Rows from block 4 of a small class-conditioned image flow-matching model, named by matrix and row number. Rows with one number belong to one channel. Each number is 128 + 24 x the weight over its row's rms, rounded and kept within 0 to 255. All counts start at 0. Numbers have three digits each. After the name is the row's rms in percent of the matrix's.
After each channel's rows are labels from the 100 images, of 14848 (inputs lightly noised), where the channel reaches its highest value: "top examples" is what is common among them; "patch colour" is the nearest of a few named colours to the mean colour under the peak. Only what is clearly more common there than usual is listed. The data: dead-leaves pictures: piles of overlapping shapes. In brackets: how many of the 100.
# convs0: first 3x3 conv (model.mid.0.convs.0.weight, 128x128x3x3, each kernel summed), inputs 0-127
# convs1: second 3x3 conv (model.mid.0.convs.1.weight, 128x128x3x3, transposed, each kernel summed), outputs 0-127

convs0.126 072:160137144124128143146149155134139107101131159113127072136164109119116143121142150104109113168154096109155153142100148097127145144125127166132067130147125127130164109109122139137129149142118170167070190099167100118132094184126185114107154080106100124074126130120124109145133122129083148126142115115174141125144135095148154128099159118127140115144131127097125130136080134142124108152125
convs1.126 079:104162119135124136148107108162112171175092108147154194088106094148193109082106105155119128108084142113154117111124132141188126133121133123151118113107117106139124171140151125092101117083144107113157097122103135165145146112127135164150133124130146137169142114152133112137099153102144149167118144163150108135113139150139127137128171143117142127124096114163106113116149112114176155136098
top examples: shaded (81); warm (43)
patch colour: brown (68)

convs0.88 092:148160141102115127153110142153120155120171130133107142133124152091081145116130125110162125106138161124096115137119140149086121167091163158143099134107160112132099115129107107119092110149148162132134146111067123144107150149114111136091104093128146119107127138111113189133161099162144134103139218137119119143102177134140120160109129137069132127130140106083132159140123125123131098134146
convs1.88 097:153118125101149125137145115142086084126088124130152139124135126172150105160107110139120142089115077111157155135138127112139150095197090124136062135178154153130130132149136133120227098117111134102148122143168129108110162091131125072115155173103126121166114139124142104126145139159141113134130116117144119144134147128086108115138133116144122110120117129150095124113134108109145143126111
top examples: warm (63); vivid (35)
patch colour: red (36)

convs0.4 123:103097092114115108146120109150120127153129136137129138175110131145160118148111131104124153183142148108128108139163159174151150178086130122123147148112142123116130178132104155134123133153106129127142126131120150122161119112117155162115109148098147143102145103112114123149123142166100134176165161136125133092064141093095155107140164079099156133127072130109121093137066140114166117136130
convs1.4 115:161172091134123173111109132089138164128124142139168150128123172075135115123134141149114087107126121118136143128078097140109149096117126117095121104136135109112110130118150128110132132132107121129160125131148037122133148155131161101104083138057113173168151099101152129108104133076156123158117130123127104136118147122142144125085119109118139126139167132166131171118126134153120129108123
top examples: earthy (86)
patch colour: brown (74)

convs0.47 078:086145131165116105116155153105110122159116150111142136171102139080137142112096153124114093150115124102165093098186119128139107112152116145114089129133120119127145128121121144121099112174086160160098143130104097145143115093160131135116136125165100159126164075163134114122107140119096174108111137126124110059135141118160149141162136152168148086140138145166134119140144115124145105157102
convs1.47 050:110112126138137182129098151144153128110147095111151141100144115119156129128177113124159154145173122191089136140136109171104123128157129087149123148128114143149129108146138139125160138139153134097138107120114137093093102186128120093097094134097082157104088202132146140103137141161108141115140112117097149120121172119100129134119143164130122125103143104121118173129110132146116126092169
top examples: warm (61)
patch colour: brown (79)

convs0.106 181:151129176113136135106143136112106116132116127133127143098142133000141109108136087123098117117128152106124126125055099151078122136153140120120125124138118130126137113140115158118128133156139139102117119125145132125106141131115133139113130130123145081132140133107128122126112147134109147116182097146139133123069124154122132130137148181119131116148130149097111114111139109129166134125120
convs1.106 152:109137137145122127076106156086145127128115154120142149166144143132177137119117192161121108108134181138134177106116106124123139138139122136134123122094118138113104145114122156114151135128147116086185124135154116093130136126144129147120087140123046168129096131134142135115146109156146104144131140119118114169164138116133126099139120064122101163118115103135138126118113121092116113048135
top examples: large pieces (65); warm (53); cool (47)
patch colour: cyan (27); orange (25)

convs0.112 081:123100103129135144146124108179174142124130109096125113132115153109136109155150070099158103130105129144157193138116119114151194136167113113138164140096137131129118123122139149121168127103161136151108130157164143120147082142104112149124096131111105111125098167083083151129115119105126130137179113124119149096171122146125153118118151072128132119126157144131154144113080156084114115124125
convs1.112 077:156121179150101110093133131078117138106119126137088143122127138090114123143137167164139087122134166157106109110112147131149140136014153113152119135121161125116123125127110143127103130121123128143097094110123150150124082136126138101099128095157161157123147074153177111124132133111123107116097113120104110129097120139106125122136104159128119084122151146080131173141156124152145129131137
top examples: dark (68)
patch colour: black (35)

convs0.95 161:128131158121102083107132140131109140121135149125111123159122154160148125131114137107118139141124204090115094137130122174109153171082137132128133133123138128128121153116101135116100136131153141117134125130139133125108126153151139144136089157100139082131184096085132122138125159167115130116136187122115114105122129057088157133137130102068149123156123126041146125128090140134127130148126
convs1.95 155:147159158124153105109125174116123150109122109130140158115116099080091108161132140118104107099126082183127138134088112080098130114143145117109156115136127134125110122126153111132110125148108126138134123127145048139123100147132158098107137142114097206131078041127158128113113120066132131141142141106128129131114156167149123125102119161128127132121120154152128112116151117140128122133136
top examples: earthy (100)
patch colour: brown (74)

convs0.0 075:128130147109134087107138134140150068148115122160144135148177146125129140158144099100139149145143138166114152159081174114171155137146130129130131099185105120137092159136133138128133143167085109118140106084125178128145115111152174149168152121115121070138133119105132152148182120106124137140135102157113139086133140120113102136128122105113121096141096147098123131132074140150150164106140
convs1.0 076:135143153131133167157128134127116133158143132130070092082100152147115122133135133122122116072109131102137113065171105146123106122084121165129119112078128154144131110125122164111146085064130140123093175150135107114096107128099140111143155125151097178114160095137155099187106122111142152122130133135140118147138086121162137114136094121167121124103108123170132134130125116091120126140138
top examples: shaded (100); pastel (85)
patch colour: pink (30)

convs0.78 106:127197184134101081107102128129120163136125105127131106169130119151100128144123119134115107180111116154122127119097122120131188162100130107140116151151135138113137131131124110112115048108127114163106134126121168142136151139096109128102118156156129130152136141135118135105116180134097126135100190115138157098066116085135159132188098152107130135128121136152133117124129129129107112125101
convs1.78 073:091113098106154169152120136182112105158108152130126168085094147125127083153150132140135133187120153142140094121181136113095104130129102115103123111126150122124141141147129115140114134145104143142103125120105111133093120137134133125149111111089149157101139157129135179161080054096131123127159096118120129123121154193113093112099112133180141109107139104132147123145145111163128133109126
top examples: earthy (62)
patch colour: brown (74)

convs0.122 091:111111108152081106146137143111162144182141114111085126153138106109140114126102114151091130100137118139144106106131159108123092130146117100172148132088121141131166119139147172112128105183184086149084122187145138151135147147141087147131163182139157142132153128104122121104130105106128153135145128160134102095133142133122114138161058104139098106112132151123154134116145117156138139115111
convs1.122 094:130178148091137136114162098128105092138146174104143116141123121111124113131133154101137170125139164092115143165106118141115110099125150152118117116108094147103126086127114117103146144120106126104246133126126129168136126082130151123105070119146082144121147141139122137129116114108121135117152097129122124120142121119142143150149177113117125144157127147132164136127134118080093070132126
top examples: dark (54)
patch colour: black (30)

convs0.92 089:150088149117135100156124130122129148108138115120080142097132148124140111128119200115140106128115127104130108112143117127127122145143077140080126122102104160142135131082128177110138137119145057132174149158142117131134119148075119123139084118120132131122123141097110088106126094124096118135080121154106126104157138138160192144147143155147142123183116085128103138097111157107145111126156
convs1.92 098:103144131120101147147140127129110134128127167155187128168127078124109117090122116123140141083129134133098143095082154145115140112118106119132136129136151148141142129145156083156115130141112116154191153170148130143151123091168102147130127148157126166084138114152111101110117123099143109117174143082149136153170109110152080085161166106140159155132145154137124154142148143083147108134122
top examples: dark (78)
patch colour: black (42)

convs0.12 087:137138177128096159112103109137140138104202111110103156136099146155149092131117134109113130120131191125096164124159167196093174149138142116151138115104146107109123164132132126129130136093132122117151109130120079103116147109128143104113094159117140107127153139146160119147111141159103145123164129138105134109151076169108098091159147130124137153100140133122120095133081097135113115117102
convs1.12 086:109129086167114114158109186136131113109110120115073119122141086065094115134177116127133095135134151206115096139104151117142108090089174135146113119115145130151146101122096115138091134146150105147103124146117117121100100159087103116111113132166137117117109130172123100113109159087101132112087106104113126127161109137116133114124096154121129109132176126119125124131148139164141135105126
top examples: cool (73)
patch colour: blue (29)

convs0.29 101:123135127127086126122137133075103129111129144092146106142132167117164129131116118180137130076103141115116071117120163146122147111084108137116132093158106116160127139114103123145128098124117139159062162131107123143109127158144090138123143120143125143136081108122170152136106139121143159113153091142137153185086103146126160117133124134140122163143084117143156135156174135138101187157127
convs1.29 111:137104124152170113083126124146166126125142106183077089139092124161135120140150122110120118102108152167152160125170107144116119152176135114140130177145123132096114131119114127108103108103100117110091113105097135117118108139115115121102083125137181129149195130138119126123143125193112116112107118105152094088159162138127114115114121151138117085081151104155120135108135139113156096124137
top examples: mixed sizes (60); grey (39); crescent (26)
patch colour: grey (50)

convs0.14 092:145146141168153112143153079120124104140158164161127138152101104134138127116139115165115111126135140170152133102150131170158127151136134133157126152150102147141113147127155128138128111155084101119083157085148101097124109098178108126137145120163072112152121138138127114110134150153144120159137107117138148064113168165106125075134120151126114078158106094152166129110116119149096108094104
convs1.14 050:119126104115139115143098208133129122132142104125122160123151136117134136114160171119139121168125116141150152123111116152118096108061129129120132109128114094103114108139110140107144097141108130106095124123119125152111137217062158088106087102146164117114098154196105151162115140134121119115134125125084121155109116136122173084159123127132156130125129118129115118114134148131163153128140
top examples: shaded (89); pastel (63)
patch colour: grey (48)

convs0.98 104:148123115115126222172130101128098091127153125155114104126109125178106140165076110104139129096135106125135141135094126131129111104106123121133136124134122113159121104108161140143129097127143093084138140122125172140128170125140107123111122109187075103115112123160128123117143129105149130155151142127119148128184136192125150108097155084144103184141109141111111146119133140126143139104145
convs1.98 129:127127193151128105091132136111120127140105107115128137094151116055095119088134148135140070118124109161121135134116108141130133131091145140107145106143113123142107136126148137137113153109148123162125128119160116131111138164127096120134125134151150156137038121118184150151112147180125098110123118156140122064115136150159106125108115185113106082127144121121129164123117114134120108087134
top examples: dark (88)
patch colour: black (78)

convs0.3 087:137131116122130171140120152129125124121079114160096130140130121171115106136092104137115153103156097091155101117072138165140125107101136164131129141093105166143140131130157159113171117146131141100116149109131158112129130169135158115133114134107133201136142132140140124109129138141158152107162094111108145093146133072135114141149149150152109161106067109121096194124095143140156109142145
convs1.3 108:155104096099130083094140130124111178122157152170106111108120148054123127119136173110138151132148142112130167151125134136135155192144144130132163150138136135164134157114108155134127150112154141133080115123110149124163134173155119125116110126133181110108110163169107128102145157096110114119119134138140108124184115158101125106098120184126143109118138122090164126127112134117109121082133
top examples: warm (66)
patch colour: brown (66)

convs0.118 070:128142143146125105097135120092132112137112150150139142125129174136127133108128105123122180135108131141118135137131138134088114113134105115149168132114123151132157122099153146158181085090152092136123077140156145157149134108117138118125071136081151152138144118108110070135154146100082133120159144131147130085122098149149128083135099175164150143113146144124140084149191135117145128083156
convs1.118 092:131089121125158150160149113125143146148152106128149128161112148139137116135136151117127102134142162122102153118139090134121120130117122127117131134055149117133127121167130109093135118106125133104148143125148106125148142116128124122135219135126123133159104127113131180154140201079126136133104193134107158170108123109164151164120131079088132120140116110101106133119175130122109108095172
top examples: vivid (95)
patch colour: green (48)

convs0.26 076:167111136115085138141144132095162143150136116127093116096153087143191110158144123130082106151163122148164127136113138114146127136130086119120121125093112153101118167104134151110046107136100089155130155138127111134115084143094139128145157150125135117155141146125134145160146112129161129141149047122100134142147104148095102131116137166163100126150140108111129127123088119121123097144113
convs1.26 110:120192122134177131156099106113137108123100136136163124161175192136064149132124102147116111115144161108133155108128120116112151117102211146136108166167143142097111110134105113139123121161144120107137088135131113115109142116172128101123186132129133133120123135118126141152113047116152110144136118172148140147114121111120122123127143085130125140131134103102113110147110117118115157130105
top examples: vivid (77); large pieces (70)
patch colour: green (29)

convs0.107 103:110117195094104084076094102143149115149149125122120130134124116117114098130113138140143147174098102138147119128099142101142090109181090139106141153117126139107147110148135139102134140179101139142155130104104112092147097079106154106120127121120123165122141177182111112107113112124108123132117137116101099169103128157118125127103132171140140102105134106176132183104144127121168115105125
convs1.107 106:140101152123130124082145163117117133120175104134137143099143112090130134127115152141108114124148080163157088153085111097117132148125181128125117136135081132120089126123145147116121142123144136104147123140115099129122120157136134139106086120113148177116065127166120155114126141192120139118150090150111123109121121136151095086153135136135060118139181143060138143110135132160143145130142
top examples: warm (100)
patch colour: red (37)

convs0.74 085:135140144127140144122125106099107115163132094088136122128119121132114142157146148133159156141111109110108123120118136118162084099144115130137145114110125071119130130110120132152131148085096103109130120111149144107114092103108089127187125094136115120136218207142130138118146139121132091121106106120130147123115137113096136126071144180122144165123157159183133157123159127110172117133133
convs1.74 086:125080113149114165113087162120167109107196117136137122139140138133127128140140107108128110105112117126144071116090125160094127150156120109128112123153114140148138133133164091136131113161095133138122101139156089156113156146138115138071110106123167183146087124143131118168099117120153131125075133143151075120125149154150110151126104132145075112116135109093135175119099118153108159115123
top examples: vivid (58); warm (41)
patch colour: blue (28)

convs0.46 102:161127131142138143118091106166099158118111126141127149100160139147116109103140161131126206055139157145111118132162084125068152179117140125132145128126158146100146162142114123136113104119115110108156121113106136110163174091109124123109119146142122155118133126141162115132125126127132105119100136101103163134114101159099102115140135163153104116091125129169090090149144077095145114152134
convs1.46 075:109102099130131174157123150079128090092178137098105044138074115093116141152176103140171140130148139137135120129114154152156116102124161146159144171147162123134146122110123117117137152106111124105096156127115117113122150158137119099155115098122145132138124123125114138105112145078141122113123128133142112144159145103147188109085110157141149094108164121094130136109126148171111122136122
top examples: grey (46); ring (31)
patch colour: grey (43)

convs0.59 065:067141133164160152092166155135150129120136119137183153127127120152148125126140139121148134132112166149140130060122150137137069077116137135109106103141106108141147135149117123121135110121103114138175127067142140135119120090145105168166138152129101149132124087134130137130116085106159098135159114114142178128144126098103103164152108141152093133095093108117119095125146119155107144159098
convs1.59 091:157113118121119151139107117104139139154109117110173116143097140131093132125131131115116177133128094113112138222177079142077133151124125133107158130157143149128130145136134124152159150106123162152117121180132114089154120125126078146109123106138059132139170142151124104112138154128119129144129114088122114141126128133169083087122104104147130152127128143135132136150111147076162092122142
top examples: large pieces (61); pastel (53)
patch colour: pink (30)

convs0.19 122:154115054130169107157148142120126132133130122126123131135126115096125106130120108109146166096145103128168113117149091181098123114141117120118124138139164117158123149112154103130142128101167110139154125133100109112118114189103108159120182130126121121107086112147116160132116089069137107115120124126098158131142129146141119102147140060167117171112132130068144158132147118109108174144136
convs1.19 109:126151112127085120125093171122090131116114145073132144104131135078139153161106091148153142089118138164105137110103135107151126117119156132130113151126125128113114122152104113138108142149096126127136127117183214143138171119143106094138153144201111121131119120112128094114139147143118137125131142104147146153138103078129159153125122203093112113168131161139150142112119134129125109102129
top examples: dark (100)
patch colour: black (89)

convs0.63 086:158133084132073133170135097117129116130110133153133152145124119172127118171126125093143122113131122173174113169102168137143065139121120173111166118171116154142134157120141113127163148122183164132134137104132122114160112093165118155109131135133139090113113154157119102103127106127118171112114116107114118140150119158121123121141102124152126128162125084141149123102122112156095111066168
convs1.63 095:130130176128081130094121155146096105145123123111110136145112093163142144154146125172129099132147149128106118085100140128167171128116130158173088146106148080092090127103104108111116091128118081112100098137087133143145146156142124105107105119130052135126157146130109134154115148149132142130124147125149141146150141119104126088163129144150155115051125128126136141134142142130132107113084
top examples: shaded (94); pastel (48)
patch colour: pink (35)

convs0.30 100:135156100128130135153152126169124140118134139139145135123109159109112128168137151120130099149162130062164108126094144199153145149163118131123126141125115130150110114147130137103126117146152142101146131115121120133139081145133128088145132156102112048105114162128140119132154107159133118126089200151125120132155175129136145111103162105071151150128150104127126093129109149115084119120167
convs1.30 099:121108169076113127093093132118117111114084147106114121108119108155147125129119124130103122140094075173112147116144102085130091104182169130109155118128095119095143133103117098104118108096111125167115155139137119122127143130091084146139082112121147106155106105118189146140081142156150122128113080129121127128102106115149117121116122107130084110119113121122149092131134108198120124155109
top examples: cool (47)
patch colour: blue (33)

convs0.127 106:150116054174127161187158180124132102106120134141109110107161138150099163117124123147118145102140104128134080116176135126127121119107148139149131151130118129156130128146124143103152151160123133119138094065087112139122168157114104096144140096134127114144157123126199100134124147158153131125133150130135104112119150103139139173113137081119109101120141142153090081112127109153146121113145
convs1.127 103:111123164127116077061101138099120121112131104128124138113107150083111146139165138168100115129128143178143140145106122134135133131108155146135152143122118124103106113108101157148095116137136117141107136134126129156111137176136150116129076145143118086136072138150160147104117128086120142112140110143113143092105129150141161086110127164090142159185069144078141118138147105140158140086136
top examples: vivid (100)
patch colour: green (32)

convs0.93 063:135107138162132120122114121071158115135149128156098108106098103138123138133139141135150126123127095124133151127154109136098172109128179129130107119132150128124112131138157115148150085166105142124135132130141105106144099095125120151121087121143089145163163073134147154131162179130152122146151122133145180112139109168179105095121132112140099113144149140209135081154171127107099095149115
convs1.93 063:131124156144092137122122188128131167153164135112159149138110130100120135086142114120150148119123144147132105133127132138139129136095124113148164145142118100127107093177136131146133139079136141131116133123079089133099151176124155139117125123171195088122088136156107157120096120070110120094090114106117134112164125126070117173142131093149128135164120141102123153091090139144125140108149
top examples: cool (77)
patch colour: blue (33)

convs0.81 090:128137069118143115143124102134138150136128124107150149148140118141135148136128138144093130114077140111116140122119136164121120121174146134116103115135113132118101195111128094118122162140155132172110164126142103104130108146124108101120109131141217056103114133167116174145134136115145126151105119132144130137145123146109105110087126149118175105163119176137145083111134123137167129067121
convs1.81 076:145120160144108196135098157137121107125134116160083099136116107142140111138166124128159105128163132160126118101107132133152137141094134187164165159116125143117115095119133116136120115099140130123096099115090163135131107106111083109123085142152097191137152143088130092142175118160119092132129146119132096137109148132138189138140115144154101129103129100136125166173126122130087104145128
top examples: grey (78); shaded (77)
patch colour: grey (51)

convs0.100 141:110123143108151104159102121147178110114138117103115131090179098154095167139116146129104137157150136118106140126076165123166125121113112108107166130121139123126150138130108130160124131107107130096128123128121157148129120117100130121193152110131122078106073137096141123141124130117184119131114168141141092134053140098163135156134119158126097124109143128069124097169135110093104137122126
convs1.100 138:148116125128130141131136205104126106103117108133124125076133123194089150123091148128130132154162102132133063165089113105139133136163143163119132126148115129131092137153145105113114105123135136137094160104134103111146128198135119121121148130135131071144125105102122143114116143138141132126113126152124158070092106128133139092160123174133125123131174151087144091099121128168118131140138
top examples: vivid (100)
patch colour: blue (30)

convs0.49 094:140147152157133138137124092109099104131146123128104120153088132164132151132190114144105103139129124140092137138199120140151125091183144120133121107106167123138151105131126124097123120124051121132077143120123124096128124091104128097121164111152122151137123174189169124101126141138118145146112130116158114103081138151123089121118139185136107132118125144162124146104093116146151119104131
convs1.49 095:135098140128118146122130240111102142092161131143105128106133101060091141181146156111119143126135121168142118150077130138110111131145152127121138124137103149153125136137140102130130176134146153135091144145164126134104122145152142138142094127102151149106087122124123091152129156099144129117116112155105129145100104120141144134109122117165069100155167126128134174123141133151125153133150
top examples: warm (95)
patch colour: red (34)

convs0.36 147:144123097190119135090133168062131110080142142090120056123134111172117136116107103138086125060120102135136123129195140156099120145147165113113122116118098124120078153095114103127135133109133123112131117131140129144115151122128097120121139143151120154133167118124126124151113144104110099099099100148132128182167129150141139113119093116132151114138127121098120144120175101114130156127116
convs1.36 127:104110111114125068143138174148129157137115115150101158140106125060133128158094119141134118080117149129153127153123138116133141117138101129125144113146116133134133123119127115136126118130129115119097136123167160122139121127106083128157124144124154097160052100097126125112129131197143113140151116119098072110126132113121145126141150156096100156199166128098161122139095163135174141090124
top examples: dark (85)
patch colour: black (39)

convs0.11 093:154185129172092144140108186077137138131124131095082108177119090087090154121096150152121152087148119131174160171169124089132165137130158157136124134124099094124102132140121107133119104116128130122142143158138119167125117122099132144130152112143131129092119128158111136124139114120119105150113163085132102144102150102132127118094086128148103177105140144136148126123102116160119115095095
convs1.11 075:105094133129168137080136135157111122127133129142132199139143135133178130144147125144141142085106154134135092119119139138156099102125121140134141094120124115186180151124118169124097134146085131112104103064127150105106149128126143115128112175152107132135119127139122121130133135142139133116168151176111139136135128131097155104142114105081134181214103125127136131129155151144169132121142
top examples: grey (52)
patch colour: pink (27)

convs0.80 132:095110126141134117139109112183112150142150137134156100104171159092122124132203059125145124108120117164134126114170099104102149101120120100131120136140134123122118082130108163130109120120112118228093105137101170116117129152136101119158156129132121142146119107110146164152143124086127161160130115141141109159133141074133134131124114098121108090134107130134129100160135126141118121150127
convs1.80 132:168147108154140085073136097119126138115162122150149139090141107032113125097141138105126111113161106157120120129142116169116156125125160117103140140169101147104148146145121130128136118130091123106126137135153154091150106129138130127117158101120204091104097088164142159109130147182113121116138129131114158120120127145144153126111114179118130094144147143132129110124143138090140128098156
top examples: pastel (100); shaded (100)
patch colour: grey (85)

convs0.6 188:100126111136141123140123061064094130113136114114117167145164107119121182115145131181103108134131094133110118124116095104144121112125139114113150107101080114130136128109133148151148146135131143117141140155113101171117072102133158137192140126124136132125098116128151133110112150116179147070161118123138089121140083115149129122100141114096154068138145107118121133147154126122089143163113
convs1.6 143:143102145167124077107159060094116119148121131127160171162140137083117164128118107132102139092146084117104102110127122151145142137129120134134104153116140118132108130144127125128116108110133111133199132101098182129142115114114138108133202122152152119124066124161142178143130132079107127116152123138167083129100124097131123116120140116147116117120093137141144090167125128107149138141137
top examples: shaded (100); large pieces (99); pastel (57); shape: circle (27)
patch colour: pink (30)

convs0.5 112:098133119064128124104089166171089168164164117112151136113087148102108129113158137132100131145111135154121126122081135081137113126124161111124106130119115124095134122133126154131074103134159126115100101128096085120116141210149110118105139135099136187160087100112113139154104118106114135168138120138144163125174128155123114134115147092094127137105138119133139164125113148135146128125119
convs1.5 076:179139112128154109124151099146137110127161124092121175118130122095155137116125126156154131156119079123129158134151133162136157127089104169128137130127120170099111166150121148160125144109086157123092174132165202136134153101131113118138110139173043139151120127149123136124131135116143119129141121132116120084099090151128104125112119122081118138087106139090127115092129116124104130109144
top examples: pastel (87); textured (84)
patch colour: pink (53); white (38)

convs0.101 118:115122190139120255105112080079141101154104114140133115085119133110138118161115165120127122168151091110116139106152117104124108119112128128150116110125111136110144103137153150134114118125113134126137117156118066122138123090124137098117145113115142124159149149130131139148135134164111167122147107114117093138166114171136114124107152132155134107155165122165134131126106144163118129135109
convs1.101 121:127157139130109059116127186116108142128135134129151149115149117057132114106147088107112125077128156167116171137075101156148152105117142125105168116179114123147133111152138131126131107129106139126154146133144089141116127168123130140121102092183076102112080145153124131109138135118131132142158142115114145160194134122148121152138131183093121129145127127139129126119155124119150118132151
top examples: cool (100)
patch colour: blue (32); green (26)

convs0.16 088:146108126122111138130134148092117134117114115111077156131114165129082102137160136125170123095094141121100112128125120131126108128144100130086134144104088157153146144097151217117117116161103087149093147110101124123126122143104150116131133151138120130130118143157145124103123116149138186126066114167101123141138120115158195162165155109128108134184124145088118143112116144119112132123148
convs1.16 101:165154118109128170133146113125130158107150138157128107110137110105149149123124112118103143141136113131144132012150118114104143124124118095108116107120143191150120129159149136123140152145148137126202176101116097115143097102135120117094095119137083118100161116113121142108146109116120140121120109177148152136110116119132097112096146140119119178134128140132136153131106093077121150110111
top examples: grey (52); pastel (35)
patch colour: pink (26)

convs0.65 085:102111135093134151124097134077122111128146116141140114087115139119147160117130130141134122117119109107111166112173114121114146159123117110118142121117139157121120130114169125109111086118180146142175104166090131119114147192104132125172123156096125171152106126075116131109135120139081120155130116147132146108207131162119161141081138116146147084118126155132108120153089112139169125113154
convs1.65 079:164099161146164134128163139098117119143148128144099137124112095069096108103143150125128123157151143166126152173096128182107119146088165133143143131132130132114109158156129142156092150106128131137081168132149178156114130146136126118103091143183165148115103097142173105142138162107146111092121089110149144108108120154162095132129093164105118130101131137103162157130150128122141113128127
top examples: shaded (76); cool (62)
patch colour: blue (26)